python train.py --model="image captioner" --dataset="rendered roads seen from a driver's seat, with toy cars, trees and houses" --train_examples=72500 --image_size=64 --crop_scale_min=1 --horizontal_flip=false --tokenizer="word" --vocab_size=35 --encoder_arch="resnet" --encoder_norm="batchnorm" --encoder_activation="relu" --encoder_depths=[2, 2, 2, 2] --encoder_kernel_size=3 --encoder_stem="single" --encoder_avg_pool_shortcut=false --encoder_widths=[48, 80, 144, 256] --fusion="prefix" --label_smoothing=0.05 --decoder_width=256 --decoder_layers=10 --decoder_norm="layernorm" --decoder_norm_position="pre" --decoder_activation="gelu" --decoder_mlp_ratio=6 --decoder_head_dim=16 --decoder_fused_qkv=false --decoder_bias="all" --decoder_qk_norm=false --decoder_parallel_block=false --decoder_inner_norm=false --decoder_drop_path=0.15 --decoder_positions="learned" --decoder_prefix_bidirectional=true --decoder_connector="linear" --decoder_tie_embeddings=true --init="torch_default" --residual_init="zero_last" --optimizer="soap" --beta2=0.99 --lr=0.0018 --beta1=0.9 --shampoo_beta=0.99 --eps=1e-08 --precondition_frequency=20 --max_precond_dim=1024 --one_sided=false --adamw_lr_other_params=0.00089 --steps=18400 --batch_size=192 --epochs=48.7 --lr_schedule="wsd" --decay_fraction=0.2 --final_lr_fraction=0.01 --warmup_steps=550 --weight_decay=0.2 --adamw_weight_decay_other_params=0
Rows from block 7 of the text decoder of a small image captioner, named by matrix and row number. Rows with one number belong to one neuron. Each number is 128 + 24 x the weight over its row's rms, rounded and kept within 0 to 255. All counts start at 0.
Before each neuron's rows are labels from the 100 texts, of 14976, where the neuron reaches its highest value: "tokens" is the input token at the peak. Only what is clearly more common there than usual is listed. The data: rendered roads seen from a driver's seat, with toy cars, trees and houses. In brackets: how many of the 100.
# fc1: MLP up (decoder.blocks.7.mlp.fc1.weight, 1536x256), inputs 128-255
# fc2: MLP down (decoder.blocks.7.mlp.fc2.weight, 256x1536, transposed), outputs 128-255

tokens: "green" (82); "brown" (12)
fc1.148 [114 175 144 160  83 161 105  82 122 103 110 113 145 129 142 147 128 159 122 168 106  58 114  88 101 173 124 145 141 163 119  85 108 141 164  88  77 119 125 110 104 167 144 100 119 101 133 142 146 165 135 126  89 112 109  69 109 142 174 121 114 128 120 100 141 139 132 117 162 159  96 150 113 134  96 119 143 129 111 116 115 136  98 162 140 148 166 145 146 133 149 152  97  99 146 151 101 147 135  90 138 151 110 105 123 154 130 111 114 151 112 144 139 130 143 131 105 136 112 146  98 171 127 161 138 129 114 136]
fc2.148 [139  99 133 119 107  92 140 127 157 141 127 122 121 101 123 116 123 110 141  59 176 129 114 107 117 119 137 134  87 138 119 124 165 152 103 103 130 113 116 188 151 100 111 141 140  63 126 161 125  99 100 106 123 114 144 108 113 123 156 128 127 123 122 138 145 132 114  89 114 121 138 126 175 135 149 125 128 101  83 139 113 139 110  91 126 100 157 142 100 167 125 122 119 148 145 116 125 139 151 128 132 112 160 122 130  80 131 187  90 123  84 129 123 132 129 164 123 121 113  98 148 142 126 113 148  83 148 107]

tokens: "green" (87)
fc1.214 [149 152 155 112 112 189 122 101  84 120 150 129 101 120 110 159 124 146 124 144 138 167  73  94  72 131 111 147 120 129 115 121 135 120 147 133  92 136 146 108 116 114 148 133 127 134 164 121 155 126 133 140 113 140  83 116 119 127 114 131 160 129 160 123 108 126 139 135 153 133 129 127  98 116 161 152 109 165 112 142 146 175 136 162 140  98 170 147 166 141 103 150 125 113  93 125 154 159 118  82  89 132 163 104  81  99 139  95  92 142 149 106 129 104 123 171 136  86 143 145 138 169  91 127 106 135 120 109]
fc2.214 [ 88 138 113 119 123  91 136 170 110 106 100 165 122 122 116 109 127 100 164 110 134  99 137 123 157 116 145 144 116 189 141 142 113 134 102 102 118 121 164 141 146 125 135 147 162 140 136 119 151  78  86 110 124 139 112 166 129 115 135 103 173 137 130 105 153 104  85 142 104 138 111 102 120 127 138 126 147 114 111  87 120 136 163  84  80 122 173 157 125 145 148 121  99 122 119 178 139 102 100 130  95 130 141 157 150 119 104 173 171  84  92 170  72 137 152 142 118 145 147 115  98 114 102 160 137 120 109 164]

tokens: "a" (100)
fc1.351 [133 140  99 116  38 159 112  75 106 146 114 101 112 101 122  86 117 159  95 121 110 121 157  87 172 139 118 127 136 163 113 107 123 120  98 121 121 120 141 125  99 148 107 144 146 142 183 158 154 155 116 139 106 165 133 113 124 126 154 105 123 165 118 134 102 155 114 107 180 126 112 120 132 152 155 151 167 164 118 154 143 157 130 183 137 172 132 117 159 149 159 110 143 147 133 105 130 133 139 110 156  98 111  98 125 122 154  96 128 179 116 110 110 127 115 162  95 156  92 148 131 153 141 128 102 142 126 133]
fc2.351 [ 82 147 151 142 132 144 155 136 106 126  75 136 160 104 102 116 106 127 140  84 106 141 187 107 112 138 155 141 118 141 154 118 100 131 125 137 146 133 140  92 140 148 128 140 103 111 111 103 148 153  92 118 133 141 125 145 171 115 144 143 141 107 130 115 150 133 137 148 122 119 145 152 141 109 127 138 114 182  89  94 169 149 157 100 171 138 164 120 144 117 113 110 160 173 133 171 138 133 160 118 174 118  79 175 140 111 145 122 132 127 105 129  76 140 145 154 164 127 134 122 177 133 108 137 121 142 131 162]

tokens: "green" (46); "orange" (34); "yellow" (9)
fc1.560 [129 132 115  98 102 151 123 139 153 136 143 129 130  93 111 156 135 110 149 168 145 123  78 114  77 100 150 140 110 104 112 135 142 182 138  91  82 124 139 149  89 113 140 120  84 144 152 123 150  97 136 150  83 114  96 146 108 115  93 128 144  74 149 128  87 167 131 119 122 124  96  80 128 151 144 152 116 119 133  90 136 141 150 105 142  89 158  94 118 116 111 133 124 133  83 137 138 123 151  65  85 124 133 126 114 136 118 118 108 123 172 182 140 139 128 168 121 138 129 114 134 142 140 158 118 121 130 128]
fc2.560 [102 125 147 153 110 110 151 151 118  55 106 159 101 159 141 162 136 106 127 102 140  90 106 122 136 104 170 146 136 112 153 119 128 131 110 140 126 134 118  89 103 148 136 118 109 132 129 163 162 132 116 107 140 151 156 161 157 104 139 116 133 110 119  86 108 113 130 150 135 102 133  99 174 115  89 110 141 146 109 111 155 179 109 156  79 147 152 148 152 100 131  66 126 139 137 135 114 196 105 150 132 209 124 137 147 133 109 135 173 140 115 131 123 143 130  84 146 100 123 108 129 126 145 147 113 128 115 114]

tokens: "orange" (16); "pine" (12); "barrel" (11); "teal" (10)
fc1.712 [181 131 146  93 152 107 141 110 104 128 136 173 155  72 143 123 177 109  93 144 149 150  94 152 110 164 130 186 137 104 128 108 147 123 133 132 120  98 106 155 144 135 116 131 162  98 130 122 112 164 111 167 169 155 127 139 123 171  71 137 138 147 150 112 153 114 103 132 122 140 104  78 113 128 124 119 131 136 146 147 138 132 115  94 149 135  98 120 140 161 119 133  84 109  89 147 163 144 151 127  86 147 167 130 194 128  91 149 158 101 111  86 167 117 149 137 154 138 133 142 134 126  94 113 102 111 110 125]
fc2.712 [ 98 152 134 142 125 150 124 132 186 129 127 113  97 169 119  91 113 176 151 161 107 114 144 130 130 112 144  53 104 142 122 129 113 121 120 129 139 108 129 111 137 106 148 159 118 118 103 136 143 110 149  80 114 115 115  93 137 106 124 167 154 109 109 148 135 135 138 128 140 115 136 192  92 127 147 139 105 144 157  85 140 121  97 188 143 123 142 135 125 149 192 149 155 138 159 150  50 139 114 138 159  85  98 106  82 128 135 110 133 170 130 133 143 158 102 122 140 103 111 114 136  90 127 157  99 135 168 148]

tokens: "yellow" (48); "pink" (15); "green" (11); "teal" (8)
fc1.458 [ 94 149  98 143 125 114 182 129 144 139 108 140 126  78 144 103 149 130 122  89 173 116 110 148 100 167 118 114 178  98 150 135 162 132 114 139 172 121 169 126 158 122 130 110 119 119 103 157 122 138 175 113 157 167 103 168 130 121 111 134 138 110 167 101 138 119 160 137 120 132 138 113 115 141 137 126 152 119 134 123 107 105 122 100 129 163 118 185 124 117 113 109 131 146 145 101 117 140 151 166  76 142 101 111 119 165 116 146 110 102 215  95 160 109 123 103 161 138 146  98 149 121 129 107 100 121 130 132]
fc2.458 [168 132 115 136 107 138 151  91 102 107 124 113 174 155 150 127 121 120 121 123 125 113 144 144 165 122 120 112  92 113 159 143 121 159 121 121 111 112 120 138  61 142 119 151 129 148 148 134 111  95  97 132 108  87 118 144 144  85 148 125 165 137  87 136 123 130 135 119 110 124 183 159 123  89 136 113 120 121 144 145 118 167 108 130 122 127 103 114 125 128 127 134 140 153 112 171 132 150 124  90 160 136 171 138  98 147 106 147 166 152  87 142 126 163 113 157 117 163 107 147 117 130 117 140 137 107  84 126]

tokens: "green" (64); "<end>" (19); "orange" (15)
fc1.392 [ 87 154 142 123  99 136  81 132 112 125 136 118 101 126  96 122  85 157 112 137 130 126 142 158 149 165 131 157 137 117 106 115 111 170 123  93 135 113 151 134 133 157 152 152 130 175 156 120 174 154 154  83 156 159 149 159 114 110  71 137 106 137 180 101 158  78 116 138 148 143 107  91 131 106 129 146 113  71  70 120 149 142 134 148  84 126 108 136 103 117 128 174 132  73 127 163 124 158 105 106 113 137 131 135 131 159 125 162 160 160  89 121 132 162 125 119 112 109 126 153  89 151 135 136 143  95 100  99]
fc2.392 [166  98 151 144 150 103 139 111 122 138 125 110 174 132 136 133 177 101 118 147 113 124 132 123  99  82 126 117 138 138 159 133 139 119 146 157 128 127 114 119 141  88  56  79 143  89 120  97 125 115 117 130 120  73 109 113 138 148 188 140 141 130 122 177  99 137  91 105 135 115 172 164 115 149 102  78 122 181 176 158 139  98 107 115 182  98 126 143 161 142  94 128 115 164 129 107 147  98 149 140 158 147  89 143 140 111 105 114  84 115 151 102 141 113  98 108 135 116 113  94 178 105 133 152 142 149 118 157]

tokens: "yellow" (30); "pink" (27); "white" (20); "teal" (15)
fc1.521 [121 109 115 143 117  96 138 118 121 120 108 111 136 137 118 103  98 143 146 121 140 160 124 136 124 100 100 135 127 124 144 139 138 108 118 162 135 154 136 125 126 113 116 126 136 111  99 140 125 135 130 124 162 162 129 103 139 156 165 127  67 121 132 124 127 146 130 175 148 146 126 106 106 128 101  67 136  93 139 141 126 148 109 100 138 131 117 139 147 113 118 123 183 103 137 149 118 107 119 123  87 161 140 122 125 140 154 120 186 118 113 141 154 126 125 118 133  74 138 132 113 111 147 116  71 122 135 121]
fc2.521 [111 143 135 148 119  86 141 165 118 137  94  89 120 165 133 178 135 104  96 137 173  68 163 116 122  80 109 142 132 134  64 169 139 125 120 112 157 148 129 142 149 117 115 107  71 134 130 141 153 108  87 107 159 123 100 167 142 154 155 136 179 134 170 109 109 135 111 141 134 133 131  96 120 181 133 145 133 122 132 108 114 184 176 112 158 151  99 152  96 131 125 164 101 119 113 147 160 138 167 118 118 127 115 138 119 110 135 157  98 130 144 120 117 124 185 173 113  73 111 158 173 120 117 181 106 131 139 166]

tokens: "a" (83); "purple" (17)
fc1.622 [141 155 108  87 111 125 113 109 159 110 108 114 121 100 131 108 100 130 137 102 140 130  86 110 106 119 118 174 118 165 121 138 120 126 133 128 107  99 119 115 148  88 135 172 133 149 140  98 108 101 140 141 125 130 120 126 124 147 107 117 146 138 156 114  95 148 106 104 143 128 145  99 135 140 107 159 123 138 111 114  97 168  91 127 117  91 122 107 131 109 149 120 154 136 130 132 154 107 112  70 116 141 130 138 127 153 149 152 153 143  84 129 118 153 135 140 135 144 116 134 114 164 108 127 116 118 156 106]
fc2.622 [107 135 152 125 114 137 136 122 124 151 154 121 123 165 144 108 122  57 151 122  80 159 173 120 129 122 123 127 154  64  95 155 166 120 114  91 130 153 180 160 133 168 119 111 130 118 128 161 100 155 102 123 138 135 162 102 129 109 165 138 107 136  73 131  99 120 151 153 133 130 134 189 126 124 117  87 141 113 135 153 143 130 148 121 139 131 121 135 137 126 102 132 109 110  96 175 101 151 151 171 139  91  93 149 135 142 108 114 108 117 156 150 112 108  96 100 103 119 125  94 100 105 153 149 102 140 141 117]

tokens: "orange" (61); "green" (26); "yellow" (12)
fc1.305 [114 151  94  99 112 107 123 115 138  76 137 130 145 108 113 131 133  90 155  85 153 157 131 117  89 109 124 101 128 109 124  93  99 132  57 107  90 130 147  84 107 155 130 116 141 168  97 153 102 159 172  99 103 146 118 104 139 102 108 158 109 116  81 130  84 115 128 127 116 191 122 125  84 130 129 167 109 143  86 148 115 117  96 140 123 116 152  85 107 134 154 108 125 130 136 139 147 124  84 115 104 122 145 124 155 135 122 144 155 153 106 134 165 119 152 123 127 116  90 167 133 132  81 113 139 133 124 158]
fc2.305 [158 157 136 122 153 132 147 100 106 137 144 125  92 107 133 161 110 163 124 126 127 132 129 151 132  99 155 114 156 128 153 120 127 120 158  41 134 136 129 119 103 125 182 140 116 159 144  99 143  65  87 135 143 122 118 163 152  98 144 124 131 122 152 134 142 136 123 134 150 107 169 105 168 153 104 124  92 101 126 139 102 112 144 127 152 113 102 150 113 138 139 164 121 128 123 137 152  83 170 157 138 112 135 155 135 123 125 142 140 105 162  93 106  86 134  99 149 146 110 125 141 141 146 130 151 123 223 148]

tokens: "a" (44); "house" (22); "brown" (8); "lamp" (7)
fc1.3 [166 153 115 129 114 117 108  94 177 138 153 116 150 106 119 112 100 123 151 153 118 141 137 155  98  90 135  94 132  96 126 154 113 159  71 123 164 122 123 105 123 136 122 133 139 127 127 123 145 119 138 120  98 135 115 118 122 122 129 146 117  91 152 136  88 141 105 108 100 128 144 106 127 174 128 103 133 125 129 138 147 148 154 129 135  78 145 125  75 110  99 130 162 110 106 193 131 146 119 120 135 119 102 123  93 111 154  93 143  80 148 142 103 109 121 129 134 123 133 103 110 158 113 127 119 126 114 142]
fc2.3 [ 99 122 124 133 130 157 143 122 115  81 130 147 136 137 120  91 129 111 137 126  99 156 111 100 133 100 141 156 100 153  93 141 145 135 121 153  95 134 129 129 157 154 130 101 119 122 133 152 125 131 165 165 153 176 144 140 110 144 108  58 124 167 105 106 184 127 145 169 149 118  76 142 124 130 121 155 148 108 135 104 150 157 152 119 104 130 142 118 159  98 135 121 127 106 117 124 109 117 137 140 130 110 143 141 171  84 133 108  81 107 128  92 123 122 123  80 111 158 132 134 166 130 160 129 156 155  85 110]

tokens: "a" (81)
fc1.733 [119 146 109 129  97 127  91 155 125 100 174 137 109 146 122 122 147 146 133 136 161  81 133 126 124 157 167 198 107  96 117 146 153 163 136 115  86 139 104 125 113 171 124 153 119 114 136 118 103 130 124 177  64 121 157 142 129 175 133 134 144 114 136 133 161 159 143 102  97 113 102 114 121 122 120 142 118 105 141  91 150 127 130 109 145 112 109 157 156 157 132 135 105 126  83 114 147 122 156 101 129 142 148  92 146 141 140 127 113  88 127 141 151 165 105  97 105 145 111  98 169 146 149 156 142 150 117 163]
fc2.733 [135 142 132 107 122 122 126 100 112 137 144 136  66 111  83  89 154 121 126 130  90 159 122 125 108 132 134 110 104 155 124 145 118 140 122 200 117  97 127 110 125 142 134 140 136 121 132 120 157 140 171 111 127 124 132 109 138 131 103 117 131 127 151  70 189 127  89 114 135 147 139 117 136 145 146 105  73 153 116 104 131 159 106 142 150 134 137 142 126 134 141 183 142 113 139 143 133 114 137 128 178 108  88 118 121 106  92 120 168  96 137 113  93 103 118 113 143  83 110 128 152 139 116 128 109 151 251 147]

tokens: "yellow" (28); "white" (18); "grey" (12)
fc1.591 [100 138 130 120 111 169 137 112 136 146 102 143 146 174 135 134 146 156 140 159 132 143 137 133 116 151 167 144 166 126 121 146 121 170 115 109 107 160 124 133  93 136 144 127 147 120 169 117 122  98 106 139 150  84  95 134 117  96 146 134 125 115 148 126 112 124 137 125 139 114 120 144  98 157 136 140 111  90  69 166 137 108 108 118 149 121 168 123 120 177 134 107 100 111 112 113  98 108 118 106 135 115 104 107  69 104 119  79  67 105 109  75 105 144 162 125 103 107 120 134 117 170 153 155 113 139 117  83]
fc2.591 [116 124 132 131 150 114  82 156 123 174 151  94 138  99 101 102 158 106  94  99 125 119 115  98 146 152  79 143  94 120 152 146 122 106 125 152 136 122 133 184 133 125 117 146 155 164 130 117 172 147 145  87 142 168 122 148 153 130 128 126 145 154  88 141 166 107 155 134 124 142 103 135 112 126 130 132 117 112 160 118  89 148 169 118 105 174 161 124 141 122 137 127 142 125 176 166 145 129 104 136 142 108 109 132 163 142 137 154 161 155 109 166 109 119  89 143 104 131  95 133  87  66  81 124 119 170 136 148]

tokens: "orange" (65); "grey" (17)
fc1.206 [126 142 132 116 128 164 160  95  79 118 137 122 132 143  99 123 120 105 140  96 120 107 134  70 120 120 137 102 123 145  87 158  99 137  85 103 145 133 126 124 107  76 122 117 105 113  80 157 143 168  89  90 149 103 111 126 155 105 108  93 121 109  70 133 115  97 118 151 107 138 137  83 135 144 158 165 145 138 112 114 134 108 121 119 137 131 139 106 119 106  88 105  84  95 161 125 113 130 148 122 135  87 143 163 157 139 140 120 181  87 106 112 114 105 127 133 152 126 154 134 159 113 139 100 138 102 119 104]
fc2.206 [141 136 116 149 129 106 131 182 161 116 149 126  84  88  96 114 130 136 132 137 130 148 135 150 108 115 137 117 108 104 161 103 122 147 162 157 104 133 144 130 132 146 108 125 164 127 152 127 111 141 143 153  91 129 102 173 104 120 165 153 136 147 153 133  98 169 158  82 157 101 103 135 133 102 102 128 115  89 124 132 125 121 136 152 133 115 157  93 132 151 164 154 151 123 126 144 117 102 112 117 132 147 119 103 116 114  95 109  93 157 142 116  95  93  81 108 125 116 111 120  95 169 137 134 110 140 127 161]

tokens: "orange" (54); "green" (41)
fc1.743 [108  88 130 149  88 147 155  77 112  98 138 111 103 114 110 114 126 125  83  94  99 100  96 119 127 152 127 114 143 168 133 139  90 135 133 110  75 113 102 127 130 148 124 122  89  89 137 129 113 144 123 166 152 119 126 113 119 161 124 160 111 114 148  92 148 108 124  88 103 121 188  99 129 102 121 126 109  99 141 140  88 122 117 118 114 161 133 127 134 137 157 140 115 108 122 143  83 116 170 106 141 126 142 142 147 152 142 157 145  98 137 122 115 169 127  77 107 156 160 113 168 151 146 128 127 123 172 138]
fc2.743 [134 184 118 134 130 127 105 109 142 187 127 134 109 133 167  94 109  96 186 101 101 149 113 147 100 125  93 104  77 141  96 110 157 113  99 117 127 107 113 182 124  92 132 158 143 119 137 113 136 139  80 148 145 110 156 124 173 150 101 112 152 145 116 136 161 110 138  90 149 147 125 152  68 134 140 100 121 118 172  73 108 114 160  74 152 130 144 131 142 139 125 161 128 107 116 121 174 146 144 140 111 136 128  95 122 123 112 159 116 127 121 107 157 100 126 126 149 147 154 112  99 147 120 129 117 116 127 129]

tokens: "yellow" (44); "black" (20); "orange" (10); "grey" (9)
fc1.86 [ 91 138 108 124 100 120 128 129  94 113  94 116 138 162  85  99 103 128 149 161 131  99 169 130  94 129 124 115  82 155 135 127 129 145 138 111 119 146 127  83 129 100  90 115 150 121 113 132  84  92  93 101 139 114 153  96 120 124 146 111 116  97 146 154 142 184 126 150  95 106 188 150 130 120 136 149 168  97 118  88  94 116 118 127 171 138 144 154  94 121 129  97 130 112 139 116 125  98 161 118 100 117 108  90  96 138 138 147 117 108 146 151 146 152 147 106 148 155 144 153 112 135  88 141 110 162  96 166]
fc2.86 [123 139 100 115 155 125 127 104 173 119 170 133 113 106  99 133 108 144 153 157 162 126 131 157  98 150 172 132 185 150 128 155 158 124 134 132 117 114 136 153 105 140 142 155 151 123 112 113 139  97 121 108 105 118 151 139  75  78 113 145 114 107 132 126 124 128 107 124 156 118 151 112 105 144 132 108 144 161  80 138 114  85 123 128  88  96  84 131 127 122 116 139 150 138 157 149 133 136 122 126 192 146  77 152 162 134  98 131 135 140 146 146 151 105 151 144 153 106  80  91 130 114 143 151 130 120 187 143]

tokens: "yellow" (49); "orange" (30); "green" (19)
fc1.243 [139 162 144 117 113 115  93 158 132 133 170 105 161 101 132 126 110 113  86 106 129 104 103  82 127  77  87 112 120 144 146 132 119 107  93 155 105 100 183 137 131 131  82  90 137 110  84 127 121 162 122 128 133 118 130 113 127 147 112  89 139 116 105 138  97 142 159 154 148 117 181 143 121  85 138 108 133 174 146 153 106 145 123 117  77 149 119 123 139 114 131  99 164 121 147 128 112 103 123 142 143 104 160 126 167 112 116 108 168  90 105 170 111 151 116 123 125 123 145  98 125 131 120 156 147 125 139 142]
fc2.243 [ 96 101 129 121 142 130 131 114 141 135 120 128 137 121 115 136 113 125 167 124 134 115 117 153 153 109 117 171  90 127 107 139 136 122 131 131 113 136  87 159 158 121 127 152 141 122 183 142 136  96  96 147  87  84 136 120 133 141 172 126  95 127 120 125 146 131 160  96 188 124 112 163 117 144 175 126 113  96 173 151  62  90 157  71 117  96  95 128 125 140 130 140 112 127  97 156 162 106 124 158 140  73 120 130 150 100 145 136 109  97 114 153 161 139 150 146 100 102 115 132 133 123 131 142  80  96 115 110]

tokens: "orange" (50); "green" (27); "yellow" (13)
fc1.538 [ 86 134 113  95 131 146  99 121 127 123 131 120 130 109 151  86 154 120 140 100 104 158 113 126 128 168 136 163 122 112 128 104 138 100 119 124 135 166 154 107 115 153 120 131 102 132 160 112 117  93  91 129 138 118 109 100 122 138  98 101 127 139 132 116 133 116 125  83 156 155  94  95 127 104 131 124 123 113 125 100 130 118 119  93  75 150 137 124 119 148 129 141 148 114 163 137 126 142 163 128  74  93 107 148 154 115 147  97 140 114 126 136 147 131 146  65 133 169 131 112 168  90 111 115  84 129 162 135]
fc2.538 [161 153 127 147  90 100 101 103 111 148 131 128 111 128 167 101 137 158 157 138 118 141 121 140 119 119 124 130  99 130 118 118 148 146  98 132  98 134 127  88 103 128 155 103 156 127 150 117 192 107 111 112 158 139 175 128 120 153 111 139 122 134  55 122  91 141 100 162 115 106 160 123 110 137 157  97 133  95 114 128 138 117 147 141 133 155 104 136 103 123 140 125 109 134 111  98 165 115  89 124 162 111 143  83 152 107 121 147 116 142  96 133 117 113 133 122 131 161 115 113 145 117 104 149 167 103 107 134]

tokens: "orange" (25); "red" (23); "teal" (22); "purple" (7)
fc1.762 [ 91 127 159  91  85 111 109 135 175 124 157 117 107 139 157 128 117 117 125 138 126 162 164 120 202 158 130 146 123 158 110  74 123 106 121 141  97 111 108 132 143 107 144 128 128 115  83 139 135 124 151 136 123 137 154 139 132 124 153 160 138 117 116  98 129 105 152 108 126 103 113 131 165 122 149  92 113 113  63  93 152 127  79 120 113 102  98 133 157 131 136 116 124 141 138 112  93 142 167  98 135 130 124 107 179 129 149 126  94 118  96 148 134 120 123  84 122 113 134 101 129 120 128 146 118  80 108 112]
fc2.762 [119 172 137 141 161 120 133  90 117 127  99 108 155 134 126 144 133 145  93 108 105  84 120 182 182 107 163 165 148 131 164 148 115 161 139 102 144 117 130 117 122  85 134 142 118 171 133 107 136 118 133 149 127 122 116 177 133 137 108 150 103 153 181 127 123 132  84 126 133 151 158 103 147 170 111 132 116 108 129 139 144 156 172 150 136 148 127 119 115  78 142 180 147  73 105 117 124 107 102 171 136 132 127 140 111 119 132 106 149 124 138  99  85 118 148 159 106  49 143 101 118 113 145 130 137 120  77 104]

tokens: "orange" (38); "green" (18); "<end>" (18); "blue" (9)
fc1.465 [120 105 112 192 159 113 171 115  79 137 107 156 135 115  91 113 121 146  61 116 120 134 102 117 149 144 171 143 167 102 108  95 115 158 134  99 114  82 156 120 144 155 106 162 116 102 155 162 126 148 142 156 159 113 109  99  85 162  84 149 141 115 159 123 156 152 113 140 137 143 120 116 139 107 116 136 136 118 136 140 118 106  84 142 141 189 118 124 161 128 137 162 114 128 117 145 120 155 132 140 116 134 143 159  92 118 149 161 133 112 169 105  76 170 123 110 131 106  74 133 151 105 135 134 152 109 140 144]
fc2.465 [121 158 137 106 126 147 143 158 147 115 144 143 122 172 165 110 134 161 164 120  94  75 136 108  85 150  80 138  80 105 107 132 143  84 175 109 130 156 131 155 110 140 134 150  92 142 114 109 141 128  92 134 135 115 139 152 108 136 111 103 120 135  88 153 136 175 127 137 112 129 116 130 124  92 178  92 170 115 125 168 146 125 123 141 168  87 140 114 105 139 146  90 137 105 128  97 127 117 130 120 105 141 155 136 115 160 112 150 138 139 142 115 131 129 113 145 123 103 200 143  91 107 132 108 127 154 115 121]

tokens: "a" (100)
fc1.172 [120 100 189 165 125 125 149 115 146 100  73 161 132 148 119 173 122 119 130 146 115 154 116 110 129 146  98 113 194 150 131 145 111 114 109 117 144 131 144 130 103 147 121 106 119 113 115  95  89 140 132  92 113 150  86 101 109 162 155  98  96 155 140 107 119 134 153 109 156 125 148 135  78 113 115 109 116 121 125 132 112 157 183 109 114 104 140 140 107 123 114 165 127 112 126 139 165  80 100 125 141 117 123 107 133 141 145 103 157 127 118 173 122 148 122 105  85 142 127 183 159 120 144 128 117 114 108 153]
fc2.172 [149 130 149 123 162 125 137 122 119 137 145 128 147 156 148 129 149 137  92  82 110 108 147 157 162 174 148 116 123 144 102 136 133 149 120 156  93  90 145 122  97 111 130 121 114 112 111  64 106 156 113  76 148 107 150 168 121 108 125 157 144 121 143 161 117 133  73  94 129 115 101 163 177 130 104 159 143  82 135 134 125 164 132  90 134  91 113 160 135 149 116 139 146 147 149 132 124 147 152 130 125 155  98 163 120 120 140 127 138 109 130 145 135 173 136 169  71 127 107 107 103 132 145 149 110 125 142 117]

tokens: "yellow" (21); "brown" (19); "green" (18); "orange" (13)
fc1.463 [180 149 156  81 104 186 102 124 116 165 137 138 115  96 125 132 125 132 154 139 162 130 171 120 127 156 112 188 109 122 101  98 106 106 151 138 143 160 167 149 143 139 145 121 151 128 107 118 113 157 133 155 130 171 105 126 164 122 100 142 128 165 133 125 137 125 180 116 108 138 109 164 166 124 148 164 127 132 107 132 148  92 123 152 130 136 107 133 127 142 129 102 127 138 180  90 183  96 106  89 103 117 111  86 121  92 116 125 122 136 113 112 133 155 129 148 118 134 129 112 134 127 136 100 110  96  99 131]
fc2.463 [ 85 152 137 149 125 135 143 107 153 144 131 132 127 133 183 127 119 133  86 143  82  85 139 124 138 100 133 155 110 144 165 122 148 135 135 119 131 125 122 119 163  94 128 153 119 164 151 116 173 124  88 145 124 106 151 146 158 141 155 152 132 172 130 112 178 110 131 108 159 119 169 124 119 152 142 103  88  69 131 157 108 147 152 116 133 139 154 126 151 100 124 172 105 129 102 110 114 132 145 156  99 121 100 182 158 136 137 137 116 143 144 137 120 135 119 124 100  92 157 128 127 146  92 155 148 162 137  83]

tokens: "a" (84); "<end>" (14)
fc1.63 [132 121 108 122 141 142 111 135 100 130 150 107  99 155  92  71 147 116  80 121 132 116 110 153 141 118  99 168 144  64 131 124 153 168 159 118 125 127 122  98 139 129 143 146 106 106 123 110 139  93 120 118  69 137 136 111 130  98 144 145 142 103 164 104 115 121  54  99 141 126 169 127 144 126 196 152 134 115 154  96 123 109 123 137 153 158 138 124 126 117 134  87 104 126 144 148 127 133 105 137 121 104  80 135 137  90 113 129  98 110 119  76 126 116 135 102 157 145 142 122 103 185 100 158 153 118 131 146]
fc2.63 [ 91 117 169 134 107 132  88 125 133 108 133 132 131 143 148 192 159 151 132 134  95 115 112  80 125 100 182 115 125 170 126 136 117 109 101 167 111 169 137 134 109 137 131  79 146  99 146 143 119 165 112 134 150 153 142 145 132 146  99 111 126 143 135 128 124 171 201 117 125 107 134 118 112 141 102  93 117 143  92 157 146 142 116 124 115  98 111 117 120 114 150 124 150  96 102 151 152 108 162 124 153 152 155 112 141 171 144 141 148 141 131 186 139 140 134 160  91 111 122 132 154  64 112 123 123 170 148 129]

tokens: "a" (98)
fc1.117 [124 171 137 153 137  84 104 152 139 158 112 153 120 133  79 103  85 145 138 152  90 102 141 144 130 104 145 103 149 164 157 162 116 130 137 110 114 139 135  78 139 124 153 144 140 135 154 119 118 140 129 105 115 112 149  86 101 142 129 123  81  82 142 105 144 119 127 139 143  73 145 186 128 104 165 132 137 170 113  94  85 161 108 136  93 147 127 136  78 107 172  70 105 116 129 102 119 119 162 118 151 146 109 142 125 154 126 126 145 135 145 198 136 135 114  93 153 114 141  84 138 138 125 105  89 140 118 150]
fc2.117 [155 140  88 113 111 136  98 125  81 122 118 121 153 113 141 117 117 110  86 113 108 126 161 159 104  81 129 126 155 107 117 113 130 123 134 122 154 138 150 141 125 143 114 158 166 144 152 107 104  96 109 134 107 148 121 137 116 132 116 120 134 124 198 153 199 134 113  98 174 126 123 116 158 118 122 142 109 151 109 145 104  55 137 103 127 137 111 123 147 139 137 160 137 164 107 106 111 111 139 129 116 127 124 151 141 122 130 162 107 123 148 133 160 121 125 125 114  85  98 112 118 151  87 158 176 101 173 134]